A small CTC audio transcriber, trained from scratch.
Model: 3.58M parameters, activation quick_gelu, layers 8, width 192.
Training: soap at rate 0.0015, batches of 256.
Rows from block 2, named by matrix and row number. Rows with one number belong to one neuron. Each number is 500 + 25 x the weight over its row's rms, rounded and kept within 0 to 999. All counts start at 0. Numbers have three digits each. After the name is the row's rms in percent of the matrix's.
# fc1: MLP up (model.blocks.2.mlp.fc1.weight, 768x192), inputs 64-127
# fc2: MLP down (model.blocks.2.mlp.fc2.weight, 192x768, transposed), outputs 64-127
fc1.152 088:501515467508496509504521546540496501540478525490491492510514482491505517460525471475515472505521507499481450499506520488485482520498513498492515537524516413456522502513495485435533509494513497
fc2.152 094:450533445475485525461502463465481489502501507498494518494439497493497510567505453514504496443497499486495575485502504444501499532496435479487501484499492502527440489447504535493503501498497503
fc1.153 093:490523482510517496493499492516475500500499511490487491512516445486522493514510496522491470495488523464531444539484516460423522501495501489487476494472487495505537485529461514508506472487493491
fc2.153 072:515499507514517587483492502501485500495551506511498474480527534517473486509465501524498512495449448500455495473517531537505543527532486495500509475521486465490493505506506513490469526482499503
fc1.154 088:527523483482512511513471509456472482506523509474497509535490510520466496514520517448441506485561488507579503496489559499520495535448514454485456494535507514450511516496519463479500489510462499
fc2.154 093:515473458504486511502511487518491522473508453552513486485514465507496493497504497530498468514507462485528483528502497529513480509477481518463532497478552483487469496500485483468509509485476502
fc1.155 100:503522511411482524477504499510501496456496497498473464539488512490470510490509509460506491502557500503493469559502498480517509500493519499514491471497498494480448479534491474506496499532495491
fc2.155 108:500494511520497475542474498467503514516483494489504450484479496479520513496494487501495482463425526509516459484509484490460480495536498487531496474535479445505484466480463540515496539475515479
fc1.157 099:503523476490469415493506512501501472509502483469477467534500471554513501503513526502559573510523463497489497510510467494510515497546493498507546504504511539501513546494523509482488476522496529
fc2.157 102:501531515485493465482530504488504504498507506488511487454504531487442493488521469468477515492500529554503468515563549488532485537477548496487501490513529496459540518523492499460513472497490447
fc1.158 111:462495495546482470521554508480448506541501499505479512524504485516533500480490542518514451525536485490449506546499518545508507527526480494529476503462505512497481488497475456511471487478506504
fc2.158 099:517478523474507509521503470495501500497514475495502503510523504486503518505538510492518534506505511488478511498500466521514576490549517484517521483479533492498494513499495497538515484531538459
fc1.159 087:483482485522551498521461487544536501503502490494531535501475499468497553529447495479434520564500525474486490510489482461530496538488490503513527520478518518445513536526511493502494527440517495
fc2.159 090:533519437499478499439554491473503485513479534506472497524499462494499500493513551536502526451511501492527522477516522543505444493520527519454499432496493487531530482486518495474512535503462524
fc1.160 103:499531506516485497505482538473510498494470466472501518471520494496503496490501485511515503486534487498479462516517515504508492520446496472563530456494558539496500506504472468519440519490499482
fc2.160 122:493471510471487518508507448473528563513536503517510447508497588443480512489504501476468487479467498496561528481437513426509520491519480489496521507484498491505498479506512500494507494533457504
fc1.161 105:491482510493483504520511485535511513528497513483468488524514535490549514517529508535505475487464507488496491476496489502500450492452544542488495508481450465536472498486537502488500537515482504
fc2.161 137:522532517542508515478504491483539490488506528487504540498516450494524472524508453492499459497460528513529472505496500514553520520492554493509482537499489515421500517511545467485489498430528525
fc1.162 109:509505510473534522538466513502497504494488461511511493506496536518500518505461527480521549514518540519499494524509514519537503531475479484507515513496485468417543522552490473519543476531480521
fc2.162 106:507452497502482503516518544502476498552474503487522459499468509536488483513479533541485459506502474504516457488450485502504504497512504492498498499511531484512504522499493520497496504523481487
fc1.163 104:482505486484488482503508504510483487497492552517496544454431531480526471507483519474513438509487515474512486477488506496512488525516445553523500527500499503451533507488505500499499491480515486
fc2.163 115:485530513499482499495485505490500502502462454483500477488506487510528513512459522524456463495520485500537502544456497513529558456510516440536490486489474500537491501494504493461500469461510499
fc1.164 107:466514503470464475508503505505485487507492532466487502472500464517485510501508494454518493514525545518400503494527475544488500497479530519519530498504475477438478517538468481517529502535567487
fc2.164 109:530529484512499515519495521477545515487464517466539481507436537497516445508498511491509485488487479493492473428491493499489500495502459483469552495473545458476477535474465514555497498498497464
fc1.165 100:516501512499497490499475514531472427521510477504482486491480460505500518512500513496500478505504548502518454486476477566492545469495529482507533527490497491513513497495526457494506492483503475
fc2.165 099:491539464487497497495493471435528482522502502451510540498436478545473492500515572487507511471481497498476555520517514457502461513535500471475482474506489524531563460519512513483524528541542506
fc1.166 093:497494500509502500516491521477478536466485521508458510530521510519504497477544492505548493548521479507484484504458541472471503382475495518491518530524483556494484479507523514510477506507522447
fc2.166 095:491499499437533523476463505510506491482504480518470481459498484500523546494499473531472515460521534527495528465508510535545467513513495537500493514525545498489501516460506514474526436499523524
fc1.167 098:555493517527500507528478463503484511572549450513508500486447466497518507511516505500525528470477520482503485487517498511560492501472494506535503501501464510529503505514541534496493501492454500
fc2.167 101:487513512482519519450501521501504477502439532507487584493554512554512522483499501480471484537511506527474497491521481500494509499493553454501503479518473458503516477458485485518539511537502506
fc1.168 099:509495490558510483506504467526517456494486470498482487506531523489521543468476500471469504501512565462477449509529504472519530463451463492542478477507498551483501497501477496476497492524494537
fc2.168 103:508517504515505497531485472488529553478455501531483484477516460506495550497538503478482465487470448505490480508469508470495556489514484482459480509459493459454508533510520509538495437472498461
fc1.169 092:499542540508506540494467552482530494496476491506494512494527517505515536516536468493525537572511504473483474505500521556515499514506496493537496524521513464473508526517500516511488475478477496
fc2.169 098:479486482471499498486467506483523470547494490500500526520493523488467488470453500524542478496529493446551512472457497493508501470473527479438498501505511530536516536499461478540529562509517508
fc1.170 105:496478501505516496484459506485575524509483489528464492537518505502519497527496488440502509545500538487479484525498505491490535504492491480502483487501499460534543523502515466452468511492504511
fc2.170 104:504520476512515509504482480498482502509478534521520501502543485465498504485500536541485455523507462494537496499520469520546489464493449493473488492474505540580517483509533501494466440484511484
fc1.171 088:479503491432522502456495536493529517491553501507485516478516552478490504510494453499467531546507478458494519545501529462503497536489525501489500480504509511464507512469521499507536486500481477
fc2.171 102:539535468523522499470496506525468501506482518502507515488522478540458499503478518474494554499489529449548466491497481531513492516499508509498489535500448522471537518552517494496516525459457505
fc1.172 120:519510503492491490499503484508500477543555478483459540465522509507495532451548526549493519544504512484473516502497493473522499517527528526519507533497503545524536484484500478490523440495496480
fc2.172 111:479449500480502528503521501533493525512495480537501515528524513497526486537534498531496493475517488494520551458500491486523493490498499511490458491588550474469497506506505474506483492462499509
fc1.173 097:516497502514522451500479487511512515483528505453455426470500456509503460469513474528497524495483474488500475486504471521507547480478504532529511478460504509492488501495507493479456525487476482
fc2.173 093:487489509488513484503499521473516487510466533505501533464497500514434531504516514468463486475480540522475500504537581519508474515462528470491491496556477500472523507527438471511539450499480490
fc1.174 108:516516500498488495466507464532494485500477476500513500541534488510506542517523498489498541479514558513493483523513485539483519471477465477492495453463481500536504460536540519501513481498487515
fc2.174 100:484510487504473482494500507535504518500523541520514484481496458510493501498440529528502474526514458508524511477446504509487492495524497537496501480490447497510480468542488510443553505489514503
fc1.175 092:571515500512488476518497522479508520483522480512527518476487516529533483484461497491501499536523508487449467539459494509491501526488499503498505501460480515483478499495469474482479524512484473
fc2.175 088:505483509510501543506501464488505505481476443493484490510526498459520465498535486511488483467487513523476538487462530483509470496531475526465459455490553502586545484517511467501504513485506471
fc1.176 092:498478502483484478535523454508511495480502501540479517502486550495527514523528525481504461489512503517465536518501486501467478487475493507504448517465482499492494511545493459462475506495508430
fc2.176 093:502484494528471484521501510500503523484531496490563435500519493531493473536487551499502556502510534513584480507494470536474480492528512498497509484513504490512504520458482488508493517471522521
fc1.177 096:483483505493474518490501526482491568458486521518503480546523528505501483486541511480479499495497526440503509490502497530503507499484524447500534461441461512456468494503491504519463489513518495
fc2.177 091:488503481489512490506503468498536468489513530509490502475481501463499462486475513537498495473540466506492513513484496507496514479513540528518476429542500493452492498477447506504474522491526443
fc1.179 084:509526500525535500532566502510486516501496493502498475499507461496524480499502470502580467550473494515505501528492493511512517527489498486521505509436497535509477503467509470512517520449526524
fc2.179 101:475492477446515500513473459485458508523474561500448493501519511517515502491495473495447531515513495465468560423465545476490448497498498527506492516533510453557483482505521483501505472561502552
fc1.180 099:513490517490507498531474552520494505521527471457461490484465504529487508526492515485503508540511526480518476529523431467506524501440540519481534510514519487491524500538506490468473487512513487
fc2.180 107:479540490518500524475452553497464513502528524485533509479491518469498490465509480445513510536508527501524484509536509550511555513507525519465530522512495493499518501519538476463494491451529495
fc1.181 123:552517500524509464510492480507527519510541474527506503514499496447513505500521488513481483451467521507484495505504499505497521485511473477470507463466511510532492519509501480472501412472477473
fc2.181 117:505490499522473485481498498493498457525467482494541492527487489542499528461475556498456507565527525506508528513506487523501536511499521504537494490514496473508494493533504496485482556537524507
fc1.182 093:507532491501469497499478519494486507484541538524482527479467483546502487512509492538485474498518486498522521511508482500473444531512488516505496556502514494520493504562544521501494474496520514
fc2.182 093:503500507512514479488489513550490523448491500464499509502496501478492489496479506495526513523489414507520498519465484507521521500502486562477490457475524444542430506530461512474499488498502501
fc1.183 084:545465526489537493478501476501542498535504500494530526504480537515475532479464497496524522517556495474527506499498476473492488504524480499500486536476483521449501530481518505529480506495506534
fc2.183 105:483500512548472479477512500481506530472506507548487483485530465491443462548473514539468534528498487494549505561476513509509499516504541461479488493509472505555544506526481446464502468494511515
fc1.184 103:488523504520528500474504551508543558502487499500480485466514506488488491499488482503511501541509501554496454500498542516479491418467552533470507506506541497470477446467491434509488480502440487
fc2.184 113:483482496527517498515493479515521472456542467494536464540500489489465458508499501508520489490496497553506539544456501508492492492522492508445497502453504484473477521489497469507527523485540523
fc1.185 108:507472507496505503515504483512480487518473475447402456514512511506479507506469503460484474479510472493501502500504513521493548483502497524466491470490483528506498494499539450472524476518506516
fc2.185 109:485483480520503482511477500495550488493491481502529463518516519478492540504496541518517514511501520521517503532492497551466476491496451471495527482493459487531519459531451489506508500492497503
fc1.186 092:476501485506491481507497536496510492511535521503494500481480494508461464494504477477454523526465534495520500516492565513527482486467509480496538563529523497507520498500490491504463495472508498
fc2.186 102:480518504515471490453547456469527480510475455504522524509449442521504533518499483491516490457504496524514499497479526490482478500486497493485476466515518517479513477473545498505510554520513517
fc1.187 098:482488499461459498503523501501428531485473505492502483484524509487466515482496537508508492511512457483506487441504524521477490522473501507537534531513490511471443482504473452554498516521493505
fc2.187 102:491502505508494506465499493436491520508521479535506514550463495478499499499477508494566494508488505493454462476525499502499508438519494517488469489459460504548474488480499504533505471487526475
fc1.188 123:511544495504495471545501480531519501489473492515499516516487506479535515468482484485488514504542511523486488498532471511489521503490476487460475486524491502528530479491528490472448505478473510
fc2.188 110:501508509496480523498489475542488496477467466518469461462557494503500526507562499507475476490522509498518458517460524522492517525521467442530503482494523507498514498538447507499477490512499454
fc1.189 099:485497552493492496580503467534495481530524483542489485510487532518495539501474544502497504472495488494522515546511516507539506502495489521505500510510511471500522516505525463494510459497506513
fc2.189 094:453453485499442477498472504507494515529498473502498439515519512519491519540480531546478500539507455502535477514492525527490502475510513412494513497496520549494488505521434484517497504485500493
fc1.190 112:498535512530487460485493470516517491461494478517460495499539491527513526463527520530483482526539448504518506507503452500474501475492475515521478455432498485538486463490500492501476518476497477
fc2.190 108:503497459536462495508486484513516533488530528457512491524539466512509499498494545495512497497465503504487483534470492534521444533488531502501536478494505498544496473503501458517507499494498497
fc1.191 086:489501505485469512502489512541514489491493486492460448539481509523441474497516490451503543509493465492467485502504496495480503468508521473497498527514521483493504491505464506483491498540458498
fc2.191 083:532479542536532504514437553490503505530513501479518479482467524502513494482504497485546475515495490524526512502461491504471511511496468503498514493515510473485542522500500548521520474511513501
fc1.192 089:476523495477478503505498505491506501481510511473477523552477496503491490504505490485533455533529494520497470478497487474467482457498560495531496581520508500470489487481498442510478472514517452
fc2.192 078:524487504468515564527501495504516487502509477511507501493488491489502502506473524543499498467486511514449516475533523495481482503546465493487498457503485475498519465487464556518548536495521497
fc1.193 094:510516455497457513524490498427490498501506535497517491528475474507519499493516460468466473476481529470518481481497485503532496496496487489495473517484492509497508500514553518502501531536479489
fc2.193 088:495503516499524491519495489528514436533512510500464544490487466478511493528463479543555513488511504528478516467513507498511482487538448484485504467485488490450530458509534503509506436487505490
fc1.194 114:540495512499532506505542479500460476495487537484503480438489538498510455484494477504499440507510480474483521529506482497476550489471460471486504505465506543537485555501490487489480505508499509
fc2.194 103:520510510498521517501494511477463484492502497514492505484466458499494488486499468532493534483506508525512494482534502502495543544484527528538490529538490528521495496562454526517530484530504493
fc1.195 115:497549446456482519508480509489489475515510491483513502465521499515515482504465496474501444511505509500461518472511501478500500520462529546516489500501495518471514516507500482556511495538501493
fc2.195 110:502494468530521499507533534494487550523487510495501489550478512515524524524500498512486528520523499498476456500507486494498506537527455499487523514515521492524448499504507497544503523501520506
fc1.196 121:519495504524500486527502447500489495502478486507479499519569507516459500493509521484483489495500484521477469514500506427477556494562518510513512505510459526506473544467469483495507469475502485
fc2.196 103:456498503527488517518505521510496497411464487498513480480531502491506505569484495506495534489504534497491511494469478458465523550515469500492502492473507507489525496500516506500496499483499448
fc1.197 097:501523475474507498497501534487457536509510501513517467500504489489547500529520503474492530487505487530502475490503515496469489520507508488499519502459500503498503531492530499549501509490486525
fc2.197 117:494454498500500479454505514492496445517518498476551473508516504543504510506518547520520484493466545501519476499511508499489503489529518476479501462529526477501507536493511524477481558527525519
fc1.198 094:443515510497505465465522490479523518534453509498497455512500501507501457503460501461448503488488499492449517515491517502526500475469494437515487518446505479514499532519471459499495489494530493
fc2.198 087:482521473468538528507458506464505494451568481489505544523480487493500488482488513580477486446484501534523509460492506523486476499526489528487474498499545517497516488507481499499488483477521459
fc1.199 119:538504520515523502465472537543516530509531468518535521505520482541462508518493507532494500497551549494544496515479532544522526500509500492495479532506466517558559455507564497461497524509497512
fc2.199 105:506481490469499476462421491519504505473471535509507489444518490508501459521458503460535469522490467529528497544498492497505500505480518504458481539498499501559510487532536498484507494459483486
fc1.200 111:498557504526491499491431479508522509498507503508468514529461493447498524489502487514481503436551490527527487501481520467541478499485493496487528498518513502485500483493490480513495418473495465
fc2.200 107:477466507489499501516516500491507486495494455529498517495500512540537487485476501442464472492508511477495543499486467472489561499488483516463528544486487485484526479518509506503505468483495482
fc1.201 108:519451500466505482446490523500484502515499517468431486498506454474475493485498490497524487499572473507501495504494477474489454471482486517530489508466499542479517464525481535498497461489470454
fc2.201 097:488475491511534507525466531509500508501525448476513476505518491482507511503525502506467541494483489541503546467517471468500548471529495521457503500504506438452482501493509471478510552499498503
fc1.202 098:500486501500527463555468503531479441572489508526452503476483519495489498491481508504494484495548522507503485475558474513515524482511480491472522485497462515517515475517545504495434502549486501
fc2.202 105:497516507509506518483462516466500467474474457532492487449520512528483524497502498519525512505522494501504480463538497481526510486498495485470539496479473547470533497579459511484504510487486490
fc1.203 097:505521500512492528507557497497562516532490510495461485503470521496519501503518506516467474497475497509481490506474496495472434494459547484468474497531472492479479509489507477471525492466475549
fc2.203 093:526502479459463537497467497484502510473502512497530510522501482485460463546480488475552501497522505476515518479518511488497497530486485491447519484428530484506506510489460517502529517504514545
fc1.204 099:502517497471490450476516506461471532528479517519526491504532507496513495483503474474522526495500457508525476494545508508509496490501534474503536474500509521491473502478515478517470486496463578
fc2.204 114:515475507513552488486523517499508519485529513467515475500486513500474491488547513485491488494491537498522409494500549485490492490504518506526493523504474490548477507484512549451490542531520487
fc1.205 097:500498453516523528522502503532505502474450510445506506510537484487480492502455473498525508505520477497474465529491502485483503527487466504495520522476497493530531492491523501467500478478479486
fc2.205 085:541503502504488501498505494549505507489496484508504518500486536498484552517498498526491518475519516550518493501506502458493520461507506474515510489496499494493494495541467554500523490516530490
fc1.206 100:505501549497498480473488502484513535504480485534499490508516492469527528507494546489510481483489458500496472500492509479510515504496515481508518520445500473502474505522504482523507461469449556
fc2.206 107:502446508508503499478533511493469510504552506525531457512522538575503483507519524572461480508504508445467454447528499513502489492501521502500507520513502489517476509462506527478500514509509533
fc1.207 090:493498534446482500493489511510533496548456501451503496495505528500502483519518523485467505521505535509515481470532499468508494495484487485486508523583498506491480528493460489521465502498479494
fc2.207 093:459473531521525517537485471503480496477577445495534496484503526462511483467457470499526525509509502540462492486482497500492488500502465494478485491494531518515505511550470546510502474501494494
fc1.208 102:502518483505523532506485534506493483475514517492488519511477481504516460504497499506495470482467546500526501489517492538489480488485490470495468483452487514503499509499521489444484508523506496
fc2.208 110:508518509489514497483485506505491481517465526493466524498515495511503518452502500502486554498533498494524511468499524501526501503507491550527517517537479465494475480509513543524543520542499520
fc1.209 108:535494515561509499500508505511501495519515464528481485489520489519533496466560540455494505498506513492471532513472500496541543485470522507509483549490471512476550481501515506555524458508502496
fc2.209 114:491481467496493534508528525542532536487487474529482489512505521510499459583498518531499461490494523498498499492482492489528524501517459515486476500514510513468473545509481523520536476476507496
fc1.210 095:475522494521509490467512495498513490485536503491498528545544481487497489446504491499504492490499483602511452555476544474516475420492488522472487558488495497489493488456494479538478524544461472
fc2.210 084:526530453511489513518461464479562510494510463498475515499487460480518515508452501506532543509503501505512556465472542512505467476527519504474500510494519512483527492466494545506520524483563514
fc1.211 092:496472568548496487475506494520499479507542502517509513481533500492533499505527519463498505477500495533488521473502472507540531507504510520505488535466510524483437522515509493515462472465454477
fc2.211 088:492465506500498528469494540509483484505440492499498524474495513549463459477455533551494516508506524470491444529473519499472486493527500480484476447557499497473468511512469502503500515515523484
fc1.212 094:461500484473486506516492558507477535536502507478468483500506532517463499480468490411515516492478494477487454457512500482514504462524491488543490512500497469472507497484464497499495499480464492
fc2.212 086:489473511496493500468520470513501499520500482509500483475483501478458503528482522522488548501521501508537519545504497488452478507474500508482471469508496494494458547459444500511501497506544460
fc1.213 087:506518388500498502489525528500524484493463529481479517523502503503479490496462478485471504530505507531529486541520500520506480482504504525462481515480515485485489489498524483492522500503499500
fc2.213 094:531515495507453513506503469496458507493502476505473471496430430507512517502486470505513518516566469511492569479495513445520472494495505499471485452474498494481516497457555484516495535463499551
fc1.214 096:467513467527524505514490500508499490460497504503473472497484517491454504489509495495446507523470504521509467495481452508514457529500484478495470480509547568511484473505504521529500506490496507
fc2.214 089:500506517469494468514472490486511508502447454480480504448517471467473549497461469502506529514462518509469513457525532469542500486481543518452480506508520469466482513488525460445525492467476483
fc1.215 099:505517503501489505479475522491532504509514499490484479494500496557465499509522508488449495487467472478435503487456530469481576481530482503491493478524545488472507517453480479503521500491444467
fc2.215 102:523453479522495505497509557501504525482466457507460511475501498495497545532453525491513482475488536483477507505461500471471498503488500507456510566487465505442537514474468501523556487486529497
fc1.216 102:509505490493514463499514479495480493525507492523489474514545490534517508489456493465489544497530485468491493447509482459469446470465492545544486461510498491494466526531533495476486509516536515
fc2.216 087:473500469457476489492444510507469498504524487502501438522506521489474466488550531538543533498494509545477497499523490478471499511496490497497477485528553499495493512503490556493518511492496499
fc1.217 099:489498511532497505525533500502509540542529480502494493566544480498473523467555502482556417513480508537508508502512502495508496462475512458501500499502509480526495504497506511530528510487500531
fc2.217 101:461477492487444540487478464449479504493489527516460484532512527520492521519488465527504487509499518489488511437474493488475426502469478524493488509510505490541453501524500507519483509479517541
fc1.218 119:487511539515529500482556486485498488495470484500486445575463514489502533496484518540522526496507523501485482493503506448497519495489504526488514503488497512508505526529500499520522508523484479
fc2.218 119:427520507493503497518519485512492486491497461512483508473457444483512467502505558493478490499545468520492532506492506531486488500543514505455510478505498486470500481496488527477515483497495494
fc1.219 110:494522526476538499526538553530481505484488478476540465494493501525495471511449459513479526555503486506493543528494490499490492522467474477488476535500480529514484460507535511474514479510508506
fc2.219 099:506503492503498518493486516513493503518501499520482479534505483483497470496469470524482524443514452551484527482487478508486497477483470491479495511516543469489506500529469490514529472493505493
fc1.220 093:480547525467499503474504450512509530492494547476489495488493495482494493488418480505440476535477504403481449473509501488548505510499505501517478503529494507459521507480521471490520514505509531
fc2.220 101:515520458493481550502529508465487480558476514524450540487489447501581527518494502470480546455518500504541513448511537536509478491524476491500498502506443505516553453460546563494502512500507519
fc1.221 119:491517493465487499510508456489431474491499489497508496500494526495497502485523473547525540522490478491516496535495497490496488494456469524497558507435478527511497483508494480540511509500496484
fc2.221 127:469528510494475514479501502557511497496525489518528512484485489502518509500472511531443466523501511511467522492502535502510500510496502496524525484523497514511508484476564497522545515536559515
fc1.222 104:493490509450559463479537496488522509481461523507497533494509530486482504435542474498535523483493482487502502562466502531475485367503501507498466535498471495494503497498501487516498536492498488
fc2.222 095:525497490499541492474515518547517509475487505501521507510487490497499499536466530524529473473508463510534516478515543536501490492493511504522547456571496498487498478481496572527504494528532513
fc1.223 127:555538485506498465505488483497536511507530483529476505535474514461538500532531446501489491449511506490493497490503480495511495494475499485474507468475532518539504504504537505471471459461492482
fc2.223 106:503485489517476501511542472490509445492501494524529482533471483529515502502507527504468494514523547527479510513478482504498536499553500495529501500551524460477482506530503481533466537551530503
fc1.224 089:497504497517488474491546502448459532506481476496511424498518522540508460499472464497509522479446518508512467534489508532526542505494515480517481497531480482500505492490501514546502524494532500
fc2.224 101:508492498502499509504471494516523456497481499532502516515452458487486521489496545529496505478494506529442540500499528502472506518521480494482508483501515553489522484545438514508491478518513493
fc1.225 091:495506474483509493487510502521547490481481500501499463482546501517511481506484498446523489503466458510500481549510554465489492476466535530499494543503481553486504489533520454512487519469503493
fc2.225 088:483496451517489526464487507489504480490545437508500495507502506499503501518469526528505543487510520543527524498476528496473449425528461498486431497527556518510504502475487524504508472477545470
fc1.226 100:516480497494515518491469525508508498514507467474520501477447518504472487500510482486522484489498454491505498495503521504491533509516452429540535479445590558579499504499475500506462492495465505
fc2.226 103:485485544559503539479517512511478529481514501490533508488506511514497527509524502502445499484519500508501516516494508442513526512501480553520439494533498457503472495543506505489492504541518510
fc1.227 088:491507455467502471523460497530505510512497541489487528502554520512550537521526490544472493550528501493496497500520526527501469518516492527524485498516518468560477498514473500510517498485487541
fc2.227 099:536479526528494463497535491542490479459475492508538485531498511484505505486502481531498485514475510553504467509465473485543491502505471494476510468478471482434475510494542489444504506457523505
fc1.228 094:508506494501463483495513501499614496493514506500515506470553500490512492499509489463502518493528504491475498509494509506467488489505541492476498459492515501511518479508502458490503498491487489
fc2.228 093:546474494520544491497514493500505505467502513533531462460492472479473513495487505504498505496514515518499474528499512476527468486494502518465479438491549492458485531469487532486487473505472521
fc1.229 107:494475540501495500498587471473530519503502487488450473485529502491505518512499505502477503532486497499509481498521487465551458500490523486466488506563519490493504507468511496487511521479481492
fc2.229 110:495500499452448509485474515492539514452545520462520540490473517449467459528511464496536490516502455496500501545527498498498494510479483507504474469446526503508502529479427509496508536504489476
fc1.231 104:490516493489461500533549473532487528504516468448504498512495473496515495493500470495531425551437512500507504517496487484507490519511500511493508524503474491478482473534515511493506530505502489
fc2.231 100:530517473463499504519510537470516521478520510494508444461496506505454499533482499513511489488482534513538497516506553497521500501487486493494498499484480476470496531486496533499508493529486516
fc1.232 102:505489506503559504500502519493480474485469503504494511469484451510503474482532510480512482486487443490530511516485478525529518465520467478508500461471532489520532482486517511476468543502494495
fc2.232 099:496486528505517520488526541487513533501470502539474507528526500496567509526463469467484540499508461489515521411527543494479508501545478493510505502538487469539499485440491543509491517521550493
fc1.233 098:493483467487479514500463496494497482509489490504522529465464512474494529498492513447492522481496499478499479499510547514499496495528466500498495502500522480460501493551476479502492466557484477
fc2.233 099:471487500483529506535484570513503501518501488476541503447497527531502523502495528507475460497480489531524501523497471483522508506499538494516502490499516508507533507485480507461498468496530528
fc1.234 107:505516524519491488508492491499507472453549480509477475493588499515458535506486522523492512550529516510532500494509499502461503508540490489479490449505479529513511501524529493502489464501518549
fc2.234 117:537477481507504511507500543525474475475450549504462503503513487575479486498502531474526513501459476485520502521513485501496498530450514549536503502529506493504504475504512470477534505450486464
fc1.235 109:504540508519508479456514506501489514521496486492462530514526478494462503516477498501501465488497524511498510547456524499541483495495478456503504521464473514507472494509499543527505476492497502
fc2.235 102:492488474492470498512505507537499510478511477514512477511490525494544463493489494450480505518507494527499549469487504516506558517522521503464484519527541445434511501502507495469511510467473500
fc1.236 089:502518506467452511560495504495481519520512466522533509504543485514520498527485496490494497484473497519506523496498471485480524506463486500547511498489506497526493512465497524514510504495509548
fc2.236 096:481487496567518521485512503499524490463476535517503475541478543475488505492524534550501523488488519504458496493482485511503472525543499476471497500466529495543482490530511482504501513495515504
fc1.237 098:493494534511486504522482506495536491490471499482466505497488480499489474533513515457465500467478527519518539502488500498559546481472484452482551562526458471527544454495496504522500509531478510
fc2.237 085:485504487514493481495480459460496539477511468526501460525466524498492447479473505539498479497492497479473502468503497481488491484504438490518486465478529513507532472491453521499491449469484457
fc1.238 085:501526535484509469485497484464487500496518462509496512457505507525473498488519524462411494491507517505466509492498531480523480497524485500500491522484479509444513516500491489501492491534515471
fc2.238 095:523465482511516495496476563550495523494503502463487539510510501494492531539487493481526487512533486495512485507476489499476499531485486530471501522506473527499526501483466531512512528459497493
fc1.239 115:511489542516513468526493479474530494515502445491475528491564451534530495508500517509491505527465538473530543523505494478519484475497505501514500500481512506541523478483512492540506435500478515
fc2.239 114:481487494510502515529502499524519530487484479533517500515503515486490459591497524541524502503461503511490523485478484479509530503556507489527460501511512452488467511507464523510503495492520507
fc1.240 096:499529497472544522514503521496530511506476473481522496500499507489520509497469469480465460501477460523506486467517443437511567516501498447534516513496473506493524458501518503530511504458504494
fc2.240 087:459476458522476507473502466506480538496507491520516451511515530501473490507478531597465539494540508496455527516504545493477546504520469510482533511497534516503524492492484505515520528462495517
fc1.241 096:493524473515496529457550491462503480504499493477457489515480469466500501495510502510465471461504488485508519509487492482529506506462510490477504538511431505477502459534496481488499527516457461
fc2.241 097:503488503482453476526500499484481505535486460508522479525488503527528503491472489481498503528499502477490537465506514502476525480531507512531482477453519477505505443534500491491443498488493504
fc1.242 100:509509545511510446494491513476521481488485490520505501485546502495511545490513481482446445501483480496531528500483524503570512535499493520516469511430528448504506472518500505497523469486508504
fc2.242 091:490538512478437519497521486440490495487497500480512511528503521474452526490501549554535495520538496469491509499528485550483510508533499521511504488547545503478466482512488472466502514461534500
fc1.243 089:497554488508500501518496486482459509499518481490494508499467497495479515441480480440500455507503530490490497500478531505555520511493509511517501551540520503519507495436523462519491502469500483
fc2.243 085:498462480495486493501495508515528471522474476510493515480508516492504506532510519518498539501524464514496521494474493494450529513506470502491497544508502475475498502508448514517503507496486515
fc1.244 096:553566510520514487471495506487504502539547473511502521495466500534480487516498492531496455493505501506543510530505498492512474545541507510469509505496493537537509524457523485475498486447482503
fc2.244 078:536437445519537494503462516567476517492497506500495509504530502495510455469485507552469526489491498497571511545531503491498505496508505490454484462502486503535489453534502500492536512447490509
fc1.246 122:493536492472493494529502498489501525487491451556450504467506502480497514495516505500490502533499452482510490505527488476471504508452488480496488474447495497541507565492513502485478517491478511
fc2.246 104:515494493500502513510499491488474506484522521532546493509551538502507482536551505518489501501510521529492439499445506502523466506548490401493509499541508487522472491510544491502515491505486566
fc1.247 093:458502533542510500500519502511473515515498527493459469503461507496475478524447502491469515476474505486498495522497491522517488500478481523486511474516523515498480454493533485486523461485472462
fc2.247 126:527477512499484516534512504513477493496503524527524491512494495537492477497496499521551497488454572542499512526467491557464502480509497483475509495494479489486520532505477486509498520515522537
fc1.248 096:487500510513496477474496493491495465522458478484511521501507499490511484485454501476507501518493502425512505533488504514540497520513472488512503501494506498500459492463536491508496500501450499
fc2.248 123:503484478502498493500525477507499444469470534484499517490473455502506481496509497543484497496508541526493524510501490557483520448519501537573492461454461479520513507497476514471496539505539534
fc1.249 102:525485480519477451496506457501523496500512492468494488500477567513502520498503512496491448487465568507489505509451486483485537517504500507534513520503459485534481456499525489492453478466482501
fc2.249 092:423488502493436510490506502491457497497517455536531497514508525497473462500462506533481532501537504520463525498527514514488487539515532463512466508500499485517515490474493498522534507495476496
fc1.250 094:534502536539499466482506490525502519511494485527475490524532508511535478514503536405510534496493557477503497520477499477507553450495491483549517512511479520509535451501523485535521480501504525
fc2.250 097:506512490531500511523479514515539510459481468501491472501509511509513487584501529516490474489475486500484514501505498506509521490555465501485446519501501505464489529506446534520546505515519511
fc1.251 078:503509510532507503521495498537479509544517442506509498478487473527494506471500502468524453535456493500472492482488494465488455503485471473545532480508456498481476487528507417483467495517463557
fc2.251 083:501495533475472501476534513469478506495515467495515530496501483513471493488477503515519522494498502551494481479470554488476496536494451490445506443497501455452496533489486541506512512496508488
fc1.252 112:503472505515483473513504513506506519510505490526513519504502477525457535518529512499499504495490448494521498511519569496507491556486487482530554516516525416462499496518510496512511514531487505
fc2.252 113:508520478489498534506532468522469498559489504524486499481489526503521504526548530503457465526500483503521488467503508502545469505493494534482510464502539526521492478490487495504512431510489519